Weights of a small audio embedding model: 39062 training examples.
Rows from block 6, named by matrix and row number. Rows with one number belong to one neuron. Each number is 128 + 32 x the weight over its row's rms, rounded and kept within 0 to 255. All counts start at 0. Numbers have three digits each. After the name is the row's rms in percent of the matrix's.
# u: gMLP up (value half) (model.blocks.6.mixer.u.weight, 640x320), inputs 214-319
# v: gMLP up (gate half) (model.blocks.6.mixer.v.weight, 640x320), inputs 214-319
# out: gMLP down (model.blocks.6.mixer.out.weight, 320x640, transposed), outputs 214-319
u.38 103:149085188079104130110130158113123096089082221142168136102160116162150070131072131114152070160101147215184195126137119171144144149119082090103203151149133162143107122136187154113114113108107115098150136125126117103128103140164146173138144118190134119098116069166131121108167121152146172099113141166070148147099066124071
v.38 106:125121123206122120146114095114137086162117153119109153138165176108102134127113109082091139111054159135110118102175098138171083172210044141145111130102162141087155163130155093127122129112186135081125132114118098172109149211114139138134065098151124121115192087122099155095131159078144096093207095137118154094161126156132
out.38 135:122078102175122150114160121139176132185171131116168108131145142124158130165105144107153096141171159166107139140153131089138099063214132119118160141146177089086155134113110115143178153130124114145133140100141104184140131124091148106114100154120186056193178121110128141134121124083056090144127123104101170164109103143106
u.39 088:157108137141111100153051138078128136172108132136144065139112094144078131126092172094143102140169117193150138106122181185067152108124126135106154182165087137155148136162144125168143116116089132101112159091159103160174116092115132037107182171116156062130103071061108106113132123148143135200091173119136112111136168081135
v.39 082:164124107182135102142174083132082152165103174113149122148164113144126103075173082111125066152094072098192187111080127153127161113157121151033068126070118099105121140167141126098106173135089143147118065090105156156085129166168159111180108168074044101152156132136133121160091068110069153148158153124133126126076166150146
out.39 083:177122125095105127115151178125161101137197160089093143140151139153141090110146110115141136140132138147092158121152117074088165153190158138110080167155179126113172137095143076114177078086096081108195096152094141128122152125140121177092109176167183129118172140206136136116127125099109113095115117208104113105140092150104
u.40 124:130155121114167106162120197134123164105162132122104094105099147153095111091108075176096092206100149138123070110144163100137090177100132128147093090100171075082123161153115147138181118134175130092131174153177113106102153140110043132194112136167133108098132107108177108080134110092112148089116176181147136107152178057094
v.40 114:128222129154096151111154172170116085101090119123144154141168144116099094122134136163081080142134131100100128100103072127093162136113173134164141118072107132098155108112120152157097123091105189183140097121106150131157111131189078149135070092102117134144113144162114118131118143148144138157147129103085114149173130152087
out.40 135:099145156164094098132071089066080108103133081034187172092134103131108149193080098119119125108154157090137183160152129101120172139157113139132165135129121222129093119136094132131163092101132070137131115143070129105174082149098089089113151128140204139133138183106108170133107172171075145096132137071159145156156106091192
u.41 084:142108177111159110158170147172151082093157107059157108177117111132118152132105140152155142112131121109089147103105136093174142156118124139122169139158152102081132168101097111151102085118154105143094137136105143103112195104172099167077138164115088193084103125136143127127095088151076128084144131171162161130214161131178
v.41 093:095149135110121122095188077116120179131176168095148142183108112165121152168145133135123136158104118152075158136149121102149139052138192178142117128120142122178111047081123121051128093155110098165168165088154142189116195090140151109121165134103111158102110114066164137136157139119123098166133149169162181180148105122158
out.41 071:122057176096119120098083181120099060163145176148093141093090084111133085083135102135137149129144089160160097089159127134122057095144161083143062120142131124133124111131134166100140159110070162183108181171070158147093102115137143100113051080157148121098116113165119094181088134163106096121067090195175146124102045126022
u.42 094:155111151130163138133104090125183064135101172168099122141107063090143124199139156112147138155144162142092145136159094093180179122176118145137152110142100157097107164108112094153141163152114106125072145124194140120112170186134136138114150171114067169129154128128050108121142106214168178121054200125097129139061125110148
v.42 109:095125144092134113191133157088137164117192084096174140139151081096099093075121139099149093160156115156110132140154093111092199146150133166137131143132195110184096109120167155094106096177131145155170097199085168098128125131130139165095099081128148170128097131142087157159113066160154127099153152115104132189131092127085
out.42 090:199151120091151177088142127129102170175100123112142130127124109129174123143147142104083171147095076138151176081148133142155137089133130099090114130121098119117094100159162118160159071084153106090126142171142082177113086069109142196117153187168154062149172125143185115091129071117140112108143109132121116127137145128099
u.43 084:125106184130123137105176087067121088132178174120128106157127104159097170133199078161153068149091099128108132092082179131092158148151079075178167156146177157186092182080130138098158148070118107080099105166120138120127118090096129172119159184108135099102104052088151167108131147186141148090147122175150064129118067105141
v.43 082:070142101184049123105186089110150114144136166152096175122104101096168114157108100067210144104113107091148194077154128171157136120118124176189076097130118156190121152124096127068096138133118164177080148113092171148117129119099139153147050142178125178144089097106183182183143110102158124153152107105162179147077151128060
out.43 068:156131103138108176139187091061168126141142062123111121093110125133114069125114152126093129077092121153154087082162120142082165098114087174068102103161137167087103147095117183117181131142107149135127156118130125098113041152167129103160114109135133117112183164153153107189108141172122140098109141131112120082134121164147
u.44 098:157131114126102081112140112126107137201097138183170104137142173109177089117095160110121165127098091088097099069083045147137104121140093098072155114088167145172075150121071130145110111194176107160069119193172133130130157126111100072106155122134161094135161133128197163100157123143185129146133178138134160136151124134064
v.44 089:149106133134128124095191081148156119141146120081123135161145130121133139130074174119124169108109149114168117125145110131172114159139100163128124066108176156109052145128142105163114148166127134159111157120183106081096132132117101094141190129104117128149165101098096188211156114113136157197172135168092113104156154135133
out.44 087:148106102153137115131121101118130107123171128123093111142092162124114087140152110116100115104121162096174141124078123135122141162140145055128106141079107152126107137107128111097114122146173126114106156099093134058136121111146111180093138140083157168149134121061139169112159114126169148154156068135183137113136106109097
u.45 080:119107114145103109117106149128159110153163121095148098128178116155139146101129152212128102125129128150097138112096140151132132149221107118138087113142142130096082115186090148159085173121115189149183112082126070114075131133108092127105154135103114111155132111084115068082185150111121113092090154152135129166125118156116
v.45 077:230222182139135127123168129116168134173194152169091117133074174164170117158180130150197154123130082128142099115125122158126108129109114178168140206124136090187112113082129101164133128073103191111103110144194201108098123137146175125110084078133065125160158120130202088107089118150171123110128124210179173130138154118097
out.45 074:161141107128163112115121151134133123121161109172124096110121093165126146108119114066102131111120139085097074152186148176139107127196089114161097117112110130102137127077128137142105144107160110097107100212188117155148176086125163158157118137127124129105082141123169162163136133082133047146109120065139147147119127124171
u.46 101:148093124178110154109125102088150148150121117127141118060057132167135123112111175083192184140156164129148142119109153133137104086103197114123127108255134109093179126138056108095056156121140109130148180151109146188114089080072115088099128104136143145094162120146132129067123148193177130063218172109171106149160135146152
v.46 098:164094081196139173117134109113164101168159144104069126162141195155140141173084138124126127126053117135087085131125128120165141181109137150090088141074102134199075130146176063067123154121089082180103131153123158126134190097144169144126174128130174178108137107154161120146135141109177127128115086143150115100128167170092
out.46 096:109153139111221161100143114120103096127108088142152100151099120179102140111140067163162134114134127096178157113118101132142165183112148146140128128106167151112162116175113122128191131189112094157078081147109169109104156143153159082106120076137128108155127129087146090118122092173094128117118164126122144107088132100099
u.47 100:106116191142089126108138104132151145173109121104109138147113121112140125091064131120164114122160164089165127105131060140176207119090129039099194166150096119167181127104174121184167111133175135147148158148089168085123076153086098201138109150111172124099172163124120141130120136123184104144146110159083097123071190131000
v.47 097:127113158061098108092108092106101104167142062106137171185133066114126104034183111158175149115076087130058136133100152141124117080136132121096122113142172125115123074111110148150114152119138096141126085139107160141166143190096103175079097067140117119122152156143145121100084145152110102088101117131122150147124143110129
out.47 099:125101110152158165152135090082140076078148084130182118170047107120089148129156086070095168134138146144121148142111110158114122129153085159109127107147122064126139122135080138115069138084097184105127116096147095193148089086109111071174146110133167156119117173178065212146162127129141163122151152104170139142120118116189
u.48 095:079094114087141153130124159169151116109101129115104104077110110136126145039082139109080129150143130160143109124063110114132102057137147113129084100106093103111163116094104160159150146154150162158184129102107132074168101141088039187124122099090193152139136135112146082147134127132076155125134115123136153101105152158127
v.48 099:103142087129169172105128089165141140100092145103127143142087110136112141134201086134169091157105114072134098132106146095174087130179174046175095168208111150122095103115138150137146158096138130168186116177159161061141161047190094129164183106116086135177133106200096092142132077118099111149137115150105156045154119148083
out.48 100:119164136075103108155141158205081119153136070107139126172137128118142133156090149147138109158127142089132181157123109084121107134109082119161143140162097112069132072098096095168077177152139118120053165152118137131155196134130109122174071153113112154107094091148124126076123121127163124115130066114127116110088082099133
u.49 081:115145091151127104166106082170096138097142100128147174170131157112086103167076134144157067162202169150165146112156090101109082188053144103142140142147149164131107131115201120212119115121073094130152226220122153112172089146125083169121135105145113080086070115129169173166113063142129114068091130108123127074146160124088
v.49 080:111146123119134095151089158077120091161123144132074136130098058119145190206122184145150132072123124125141081120081157106227086170121174110122092145151132149150135181087100148076123129155137153163098136100101098119114130129158174036111105062131090099091144132108114172103164134123130082140138150110150098179177138177106
out.49 070:110136174169120084112153120154110090153078157107099139094181096097173145193080163131124154125123104136079162118151138134162162146105145173151101127153176110128132099171075133096142097116128139144133073093048078153125137106160180176133115144109113172089123091102127138092134167122141142171069082135124147107083167096123
u.50 108:050095147066144175118251139128059126101092128150148129219087153061109055127118129128146146180139128152138146200115125113187114141165153123083082142126121106126079116077137161127155131133070161118112126162186097179114119140051099126146088153086137137161175133102093132143088175119141101095136107149149068123110122083173
v.50 109:142188169111092128131091120121073178154109160068122071119124173202069132078117109140129126143137168130149130154103159119145106140081079155124130140110149168174141136084148131110118134089086175081147150221113172097121158152056158092196083152096122093120183121186135116190212173133185121147149153142117137152194118107096
out.50 101:094111125171109134120108133136125191137127162118082105115218128109133118169146086146100132102154065144138090065220140138114099092106104128154146167166152156082149129139126171071112136095056077161142074107138135118137145104136122169110155150159144147129112085141132131110149126141104097156126125087144109197122154161126
u.51 092:086131076158087123157186148162122109023114133073150120086081118118128107078117124139111080147158106138165170118176142129153163134095141154128104141137093133121160189161180124090156133125132106113072124160152158097133115144173142123219147184137158143166191140098142115114097121140085120148099118094124128134146180152185
v.51 093:169105101112104099102111125089115150112114099143140161169137170189159118110122133114131089103175119106081167119156151154137113084110090106105053047121090158154181105144098119107131094183137165171126158066059095119121160129117130156138156074148148168133121140135093138124102164098142096137100099124131088107140158161173
out.51 087:139134149138118154105060113130135073114138151139132087176164154130135098130136135129080166094102113112152072214166140137064166101124129140098168124126111138133137065170123082172153140120046119167147110084106114148122147096102156138164155123133110103127118125178155078136108150133162135142148167136164147124164145097143
u.52 105:135082084143162126058146153070074107128155177141108164102116139047100103154153146112155083131186137134140108100151095109100159121141122180149108140147097115110136107118183128127144129121126161141099140093146148075119063171172103133127182150152108092125085109139109137122093127177129088142154213171128074154108159154156
v.52 103:153141147159137122088119117165105139133170126155136177112142121149121155129127093205095179130052066204151075088172134128176137134125132158058099121126162154071096099117101180132134122093090111127108140149155118068136164140087113204126108097139099145039154156129116186126159067120112230121143140150147160137157118159081
out.52 085:109172085116129100128086172167085116073151111162079147155073140131042122145126153093097116130142157123073127128068154152122162105113171114191114138109134177125164142035135162102226101139166070137155049100120135133203179125128118128105135110195088100156164104134119117072126116106113123120176090139138197084137125128169
u.53 112:165106181125111169096111156139195094116130148172101119122046157129119118105140183114143175172149057132142078130158105085086104147122171160149180142122100157130159136216160086144122165066120076134158142148081110082122127117068069117112091119151174095108155153147160141105117132137150130112163121123116164139108193113125
v.53 121:101110119176091120196161142125146087168104131120167079131155106082109121083079083168144186126192136171117147087142110164105114128077139191105134136151080169128132141125071159130113128166186123104186112162096141099184121183162168132124154123108157084111106130089132107154166190152095110162151160109125098115082109138094
out.53 119:135096102057148154079169041110109120141093105155140090132075075135139138096191128164119148073114060176164091143133178134149175152158105101049115119128155082141112165092104133134135119128133126156093158089154198166166157116105118156090127075135100113164060069142165134129094134120092149167146159140153086147124118084102
u.54 125:116165130139116160082175162145102067108106171151155100180119103127108152108140111143056117128078105177105174119104181112150157117200138077120161172099110132123167100123072116128074072155053163105111130137073119145069092128098127155186200157162114126147096186184136112136119138151152131089146130118138112071107111119135
v.54 110:134137154137132110130131102151115109121145180135080211120094116099163128134146154095095140111116142073095122107134091126168084176166090136112104101155150133186150064084157121118131180182124126180130107098076095196149162087107129111122112098162116110093164121087122078150164147138050131133116117126124076109112097135124
out.54 141:154134113135085105177131191078088159164163080124051177160100141146075077180135157119171115137104129114138154171144040152128099117094182090157176138189140135131129159081154140134175093166139118103084114115147074096128162101103151096137139144184095134158174100084123149101106034120152104099116109194104132136157150132101
u.55 111:091144052113128131115133193154180086087117128113096124170170176109119116109161134134149136123116111139083145122099093132090151159143134071133123102157027192136113116130048133203166133149140138051129170129115122150111159126118086153176086167096131143140122130153207135121150134185173120124064149056133142151142139157120
v.55 106:137136113119158118089092197102093135134079147149172065135085053103136120126088153102162164106043128165132109130148068185134150115115152084137111097125096155159097104141108150138165078126190118095164195102117131163113082190089141145122100154155157147169097143024109074128165107090146122131081132113128100154114106131103
out.55 113:139121112073084109138142105108104150144123168108081150137159130177140130166146135117124094145099087088158147124195093158147140108139115094120109138135175125123113169101146128088128166119093100127127103143075089133117088164123125136085134120134152125141088050095110081108119137103119096127165103100176152139139096187112
u.56 089:143145175148186106102137079172171128111154141148097098173157111112108125125102144177081179139096102166094145152126087137144156179146142099155200131162136168162122143172045070151067143091130140140102150178102120139131191091135165086118126154148126172120094170065139090113137154125174100131100088110191106149127071123154
v.56 094:175101131084147109179099121150158126144120177077146162084155102111055130102143103122147132091145071134072142120104092083094123112113120159115169117121117159105155166040136157096087086115116170110195133125086126135096154135131100147102127178129083158135151102132114076135156117139180158114114144116102118145125127124135
out.56 083:151151111096067103146123109101096150164140138099160138135175118213134109113142112146185115099158083185132126131149135123148163120102125145097107155155143159116050098159124143117109105178062106145141097123116048094088093152139088156080132106165117125094119101118104121175121088087146128183122123117126160123126121187089
u.57 107:153170150136137119117137157066099151116125159078108166228171108127102150099104120131095164082147146128104169138174128112125137147102093091136118177108176132147101150126157127123091162123222120077134139130126120135090159174123135065089136117121141086127159161118105083133129115144175148187160131139125153215112193138165
v.57 099:066121144126125167126092139194132136120123115109194149153101109169100149089106121085150098148076146136137117123167144125212150164136085148077088091128109092106141131127143071057099118124131118172108125179119173157085081096081127155127166148137141138181067154132005062156169081143177149126122140130148159120117106124086
out.57 107:120173094118149136068131046142140162154079093162125134160143143113142096146163139107132103134090094170133090175091145121119202104140143186126143143116068188152092151126166138167088126179086167125206143161158128184181111133156066127108120111097085173135117118083113143145101139125129084066110103119108144073110116157145